{
  "model": "self-supervised audio encoder (BEST-RQ)",
  "dataset": "Morse code for random letters and digits, with fading, noise and interfering tones",
  "train_examples": 26041,
  "n_mels": 80,
  "hop_length": 160,
  "input": "mfcc",
  "win_length": 400,
  "codebook_size": 256,
  "mask_prob": 0.05,
  "arch": "quartznet",
  "norm": "batchnorm",
  "activation": "relu",
  "channel_attention": "eca",
  "drop_path": 0.2,
  "depths": [4, 9, 4],
  "kernel_size": 17,
  "stem": "single",
  "widths": [96, 144, 208],
  "init": "torch_default",
  "residual_init": "none",
  "optimizer": "adamw",
  "lr": 0.0036,
  "beta1": 0.8,
  "beta2": 0.98,
  "eps": 1e-06,
  "grad_clip": 1.0,
  "magnitude_pruning": 0.5,
  "steps": 15100,
  "batch_size": 64,
  "epochs": 37.1,
  "lr_schedule": "linear",
  "final_lr_fraction": 0.05,
  "warmup_steps": 300,
  "weight_decay": 0.05
}
Rows from block 5, named by matrix and row number. Rows with one number belong to one channel. Each number is 128 + 32 x the weight over its row's rms, rounded and kept within 0 to 255. All counts start at 0. Numbers have three digits each. After the name is the row's rms in percent of the matrix's.
# convs1: first pointwise conv (model.blocks.5.convs.1.weight, 144x144x1), inputs 0-143
# convs3: second pointwise conv (model.blocks.5.convs.3.weight, 144x144x1, transposed), outputs 0-143
convs1.75 103:128110182128099128131128128128128209189101128062128128128128128141128128128073125128189156128057128128128128128128128095128128143126128128133170128100128128128128213145210181128098128126128146128170128128128079128128107072064138128141128152166128163128152106128128210128172128128078255128129128109177127148187132128078185128091139113120128117091128128091128153128128128128141202153199128120103128128074119097182107159128208117094128
convs1.76 099:088048095061164149128128156128128128146154168097129128109104128128128173128109179128191128131128128128156128060248128189128128148192122122112128128154159079197128128128167074190219099132128128128150171170128128128135120128128161170166128131128118146128233116106168237128134128128098162115128128131128128147128154110128128129128128114128128128128128109103128237099134128139112128142128128093128098128128128059128082128128128128128174
convs1.79 096:128126128066188131085128128169128121128106128128128128128128128128128160128024155128159128128128074128128089115080128188069128091114128128128128147128128128165128128128128128082162128128128080117128101057048128128128000209128128113156170128227085128128176128177082128128128079095100156128122128146122128128174128128149095128128118102102106128128145128088114152128058128111086182115128128128143168123103143098046127128128140128165128
convs1.81 100:128128084165128169070095190128128128128073169204103107128128164087128128164128128128128128128128079171104151076128128128032204182128128128128128019128128148128178155128115115090128128128128190113128128128128128098128106201128135128128128187128128103094128128153128128128170128083128069128203128076074128094120128171128128128159128128151128118128128128128128164128135100152108179128128128112128111214083128204128081128170082199080151
convs1.82 097:128128133092121052128128128159128128128128102128103082071089128128202063128131089167105073128118155067128165128128128128180128133057128128168128091128105128128113255122126128128128090142170121128166128128128080152128128128139128127061128026128128175128128043128124128128128128057217128128133128128128128098128153225108179136129128128109128127128128128142128128128128051083128128128128128174138068128128148127128155183128128128177128
convs1.83 104:163084128128128186140072128128127094128128128079128179183128120128128128117128058090113128128128129128072059128120128128128128154128128086128128149128109108128128147142192198128158073128128173128000128127123132158128083128138128150128128128095128128128136118128128128124128128128128215128227074145128126199128128128135059147097128128150128128128182128043128128120128128128128120146128113246128128128052128175128128096128153189128151
convs1.84 095:128066104128174128106128086128128128128064128128081128128158128128128115128191128128128102128128128087173177116128187128128128107093146147055128157128128154128128128128128128128128128128127167128128097173054128128255155128128128128128128128128128109128184128157128149128128110128128098127128072128128128157128115128128147128128128174128128128085142128146128128128148129128128123255104128125128128076128128088128128123142099128106144
convs1.85 106:108128128102128088221114075117128095128128093162094141128128138122170128117086128137086128086164128115128128181128128128200128078128128096142128182128128173128128203203128128152166084175185128193128051137167128128104143132128128054128128194128083100128128066128128094051128145128145128139128128128153118128127128110149128142128149128190105194128053128128116128128128128128151128128170128128115139079164103128128058077128128015107095
convs1.86 103:128118102122128128101128116159128128128128128080128036128075131133213128144128095139199173166000128128128128128157128095128128129083070128128128082100128192128128103128128160128157128128128092128177097128128128026156128128148149128115070186121128128128128128128176128152128185138163128081058082128183116128083169081115128128128128128128128134128128097101128157095183050128164066128128128074128128128128128128128128128124128128143128
convs1.88 097:085062014143128094145163128151128128128177128148139128128128128128144128184186089083225089185128203074147073072146128134169128128162237111128068128128111141124128112128050128128143128143128128096172128128128128128158128128128128172128157128105128146128166166159110168110128128182138128116111128128128128177098128128128128169227128128161097128090219128128128128128128163119128128146106098107185113128171128128110133128157087161128128
convs1.89 104:128153103128075100139128128120128128128165157128128128092128128168123186128128187122152111090064128128110150128128106128037128168128159062128175128128128128128148200128128203128128110187128198128128128128128039077128128209128085097128128065128128137128128064128128135118118207196128128241158128113128128207128128136106139103103106125128148087128128182128052128128128166128128166128146128128075128184128146128128122128128169128086128
convs1.90 105:166128128145128174128065178128143143115122163094095143128128027116140195079100095109098128128155102128151110166077103128128229128128128166154128172128128158186128128129128128101175118195094128128144070197058128128128075128128168052128128128128128128128069228128170098128104128128128129128128030128086186074089099120128128128128128187128126143128128128128162128162182147117128128128128128128097128128101128124154188128128164143128157
convs1.91 100:201189128151128128128104128116095128042101092128128073093166128061128128190162184128105088124128128128128162128166128128141197128128128128142105077215128128071128205157128070128180128128107107128128163128119088128088128183069128157128097095128086128128073119141128140128128128128178128145147136128128128128128128162185128128128128128128112092045148128202059167150128174128128128187138193128128128128189128128128160128128128140218128
convs1.92 105:128128128128128114099128072154170170094122128161148128093128128128128143128128128128103062128128105095115157128128181101128128128083222161152128128170128152040128128128120178128174128092128094181128059128161128125128089128177089141087198062102128128128128128128128128128128129192086097172128128133084153128128193178218201128094139175101128128128128185128065128128090128158170159114178128144138218201128109128165118128128128128098156
convs1.93 105:140112128132175128128128051128128158128128242057128128128128165130156128128078128126137097128128113137161128128110176100079187128137128180128128128118083128162128128154128095128088128090107076128183116039170166132128128128128128128128154172128092128128128164160128128147188195144204095045128128122172128141128128211210128128128128128128128128059128069128155152128128182079128031128128123128128128128128186128115101128098146154128105
convs1.94 101:128123150093128052128128128145124118128091128128128128055150128128159111128128128128099107128148153171128215128128128070128080127128128150128185128138123086071128181048127128128128128105062128128128128071128070084102128183105091128128165128070128128128128128128128128178128175148128128053145171113146164032128128128155128165128128128128128128128040077128128085128071105128180144128128154187043149178131128106101150148128160041153089
convs1.95 102:128150128128165156128128057128064200128128067155109128085184203115150143139128097128128060128099055128128128128128128127128128167128181152128076128134165125075128087138128128128128128151095190157190128128128106128205142128128128128198128191105128148156196158170128128104189128151042093077128105128102128153128174151196171173103128169128128155128128183128128050128126161115128126111120108128166128128188075148128128128128128095089128
convs1.96 103:128128154128128128128128128128128112069152128128143093146131128077128066128128128133161070128171128128128158158143173122129128192128121223128145128128128210129144051128128180128128128128128116163128192090128248128128128128215128128104125128084128128174166158130128148128075128155155160076169128128118174171161183128204116128205128166199128169128148106128157128128131039128128118128128128142128067142128173128130119128152133128063128
convs1.97 103:128097105128128117105128128099156128075128145128128098128128128149128148128128136099202068128114066212128141136128083091115162040089070094128128128174128128057128163128096128128200177128128166128128128128071141083128145128128128156032076117128100164128128128128076131128012169069128093128128128128119128057098128132128089128163093128136175180128146148129169163187128073107128141128128196128148088128128128152113070135128128128161128
convs1.99 101:179255162106116128174128155128128128157128128128137118128148184128128113128155104128128112128128148128128128128117089128128216128128147117169128128134128107128128128128248116162128128128181128128194128142128128154128093128128130128128128183128143128128101065128128159123060128128081196118128128255128083128146128127128128128143187128128128128128128128077128094115128124128128121109128135128128128128041100128128101145128125171128146
convs1.100 091:086128082098128208128128128128128095076128128048128074128125174202128128142051128128128128128051063128218102128128128190152128128128066128128067102128128244128128128128128184128128128128097144128128053128158128128110128128128128112128128128168136128128128165148128011132128128108128128183128171128153143133194064067128156128146128128133128111128128128128112090128128088128128128101128180128128128128156083150128085128128128138189109
convs3.75 091:145128128150128128128128233128128187128219128128128128128128128059105128128128128132185128131128158128128182128066128128087118128157128185128096173175128137075076171128128150128181128128128049216066082123128128128128110171128128128128197128128173128081055128128159177128164128128097084137128157216147075128067128182134128154128127128103104128155186128131128127128095128081128128128165128128112073128141128128187128136128182115180128
convs3.76 095:128128048014128128139169104128128059101041183128128166084170049128089128128128128128066151115207110137128147159128074128146128128138100128128110128128167107128128128128133128088128107166128145122128128157093127179128176128128128128193060187102128128128128104128128128128075128128097128128128128078128155135147128083100128128128128128139153056128108128128128128196128128128212159199128128155163172121128128071106128093128071095053128
convs3.79 094:118072128171130145128095128128130128128184128128086128153157128188115160104089105086162089128128128128128109128128128112080128107101128128112128162128128128128167128096128128113128128175128128128065180028083128115087000150144128128143128128185091098128124097096082057190128205128179128168128162128152128128097128094128128164128177128128128128094155128128084178090173128128158168080164128141084160128128128177092065128177163128128128
convs3.81 094:128119128128206128175118128162128128110128097251128128116128128128136128121128158098128128128128128112128128128128128128128128128073130171128088097116071128079128128128128128128153128104110128128128127136128128077145093128064093147155128128128128139128145128128128094042128104071128128160128152144128128080128100190067128089119128128128128128009188086059164128128047128078090128128115128061057128074052128089128056128072112107173128
convs3.82 110:097219128128128159080128107083181128079128128128128128069128113119181060185128154128128091128128162128060128139128128128158168128128128128153128128044076169128128102109128128094102128128128078112104128128132128205128089128128128128128128128125128093160128170033128128117079056128085110128128116128128128126128128100135128216128202047128172128201087128128128128140128111189128078163072198187128072128128128128128128128128128099128100
convs3.83 106:075128087128199128128099196128149128128077071128128128128186127120128128128128185193128128128107189185139128098128128128128128107128128172128139056145090128128128053177128128128141130128098128128088128171128137158158148128180216128138096128154126128085128103069128128066128128117084059128214128084128123128128128095128128128128128100135128128128128128165120182128128156129128128128128128128128248128186147209128221128167077128128128
convs3.84 097:141074094191106124128096069128102128128128163128165128128128128097185109154128090128128172096128128128128128168164128213128181152203128128128088104128082128102128081128110128215128159128128107113068149128168096128128155152128070140128150042160159075128092128128128128128093128128128151093097197128128128128090093128128128128154173128069083128128128128147128201165036099160065128128074128128128113110128057070134128164128128151197151
convs3.85 101:159128158128128161128128128128105227195128145128161103128128128059179128158128068128192128182128128128144204128145174128128128128128128128128141149128128168128182158179128184128128169128128150128128128094128124128128142128128160086128203128143205144160135199128128182128128122218165174128128128128135178141128179163128165153128179183144190108128128189215128175155128161124101128128111128161144128158117186128128207128128128128176128
convs3.86 102:126128149138128109128128128137169137128128128065128245171128128091128128128103164128128128172237180098170128128128128128128175192158090097167128128124128048128128128128128128128177143128128192128181151172216144128094128128131164128128128203128128173172206168128128128128128136128128144058128128128128128108128128128064178152113128174128128187116115128057128128188128128128130189128128128128128190128128128138153152128128180206128128
convs3.88 088:137086128164115128128128128128142128128166128128108128128128162035128128095156128181128128119128079098128103202128210174128128128121190128048073073128050128128128128100128128168087128128074071128128105103128072128182128073128072128081185125150115128128128144128206128139090044064128128128128096128158079107128128189128128128153128098128128204128175128105128128094085114077023122128128128087128141120128108128128128155128128128128128
convs3.89 102:128163128128113195209128154128193088086128162128128148128157128188065161128128074164122053128126161134128128128168128128128128128128083179096128085113128194188128128113128156128128128096128128062128128128091128163126107180128128136181084128160128193094128130128078128128128128061128128178160128104054128206128221128153120128158128128128106128128128081128085128099220128128183128133165160128060128116110197128146147128154105128128128
convs3.90 093:128060090088128115128168141128128078128128128128128166091061250128128136151154139102128085128128152165209177147157128177135139163201128128087128127110128128128106128177154128165112163128128097168128100131128079159156183079157128128076128128128128118099076128128109128089071128152102128124128128178153128128065064128128128128128128128150185172171128128128128150069148204072099102167155128026128128171128128102105128093153128128154159
convs3.91 097:198128128128201128126128081128128158128128128128128128128230101158128211075128158128128209128138156128128128192128128146182082128128128128128128128200128128128156102128145128128128075236153149177197154153128128117075128142128128128128128128128128094144128134128165175087128164176098128188123128137158128107128128177160195142128183165128072128128176112128090162128128128120138161179128128174128128184182128176158114128145198185128128
convs3.92 097:128128061128128202159128128098128128128128063128128037052128069128112183128128128128112128131128128128128128128197116128075128072107128128128090126244128103128128124128068105128128080115128101128128199128128085128128128128128114081128128111082128124042128128101128128128128065087128128083128064050128084128177128128128128128075125109128148078128099128030128128128128082128108060128128131100158060128102128100140128128157128084128128
convs3.93 093:140128109128091182128188177128077152128145128128128126187128128211128078128128133158128114128128188146128128107058175128129149176150070142206128177128165128128128128128159128128128128128092167128102128089128128174128128184128160085123128162128128128083117128128096135128251128128202128216128128128128029128128128128128119128194128114104144128131128212167128035089128128128128128128160128128119171128128128128128086128183128104154167
convs3.94 098:083128115128128128185099128128128076128141099128068128128174128128085128128128223128128067187097128128128048128128128128149128177168128097039109093157128034128173128088128041101086128157128128181128128128128128156128128104128112128128109128128125021074165067113128128128128128128128133165169164093128089086090084128081128115120128128128159150066068084062128142128159128128128128109125116128107128128069173128085128128152128086128159
convs3.95 100:128174050134128122132052167143128128059153128128019143179128128128128128128128118128131105128128128128128128128128128128215105190162116219131136128086138140128128128131128090128128128128128161178128176166087128128098128095128128133128146128128128069128198185089128171064104165151104128160125196128128166128062128128093128128081128128105128190185176128163128128128128181094143128203089096128084128098096128168128128128128086167197128
convs3.96 127:128124128128128128097128145161156137114147159105177128128173128162058128128128128128128049103089140128127046140066128128128178133128064175128111128162128063132128164109128128094128128128154215128177128100128166128128080128128076128128128156128144128128198160128149128132128128128160100128121073128143128122128128128128128128010128128155128201128199177128128037128089097068173128121128128145092039149128178128171111163200132128128128
convs3.97 101:179128128128128128090061128128089128146166147128128119128128129067146128035128148135128128128128128182128091128138153128169049089164146128103128128128181138128142171128171091128128128128128099120183155108074075052128179128157159151128128060128128115128163128096128128130140128128128159181128168106173159093078128128172128173128055153128170056128128128141093154111172128150109128191128128094128128143128069178059099024085128192150128
convs3.99 103:091098128128110114091160128099128107128114128112144128128128128128128078128128199128128128128061142128094178128128128175128227128166128128128090085128128126136061046146080110163154178111076137069128128104128128212174156122128163128076054095128130128128120128128120062095091128192128128083128128172128155128128165128149128128187112128152165128128097128128128128128160128128128057095128128128128141168138128192102128128253128054159166
convs3.100 104:102126128117076128128128128128149106128161104177103128128128128176099128128054162137146099107187141095128093128128127050128128127064128128110089128128128144128128128128128128099116071128087128058128110128128141124128128161128134157169086127099099101128128069128128000166105128124181168146128158128128057128128087046068054127108104128128128138081128123128165104108128177128126094069135128094168142128128128128128054128189160075105141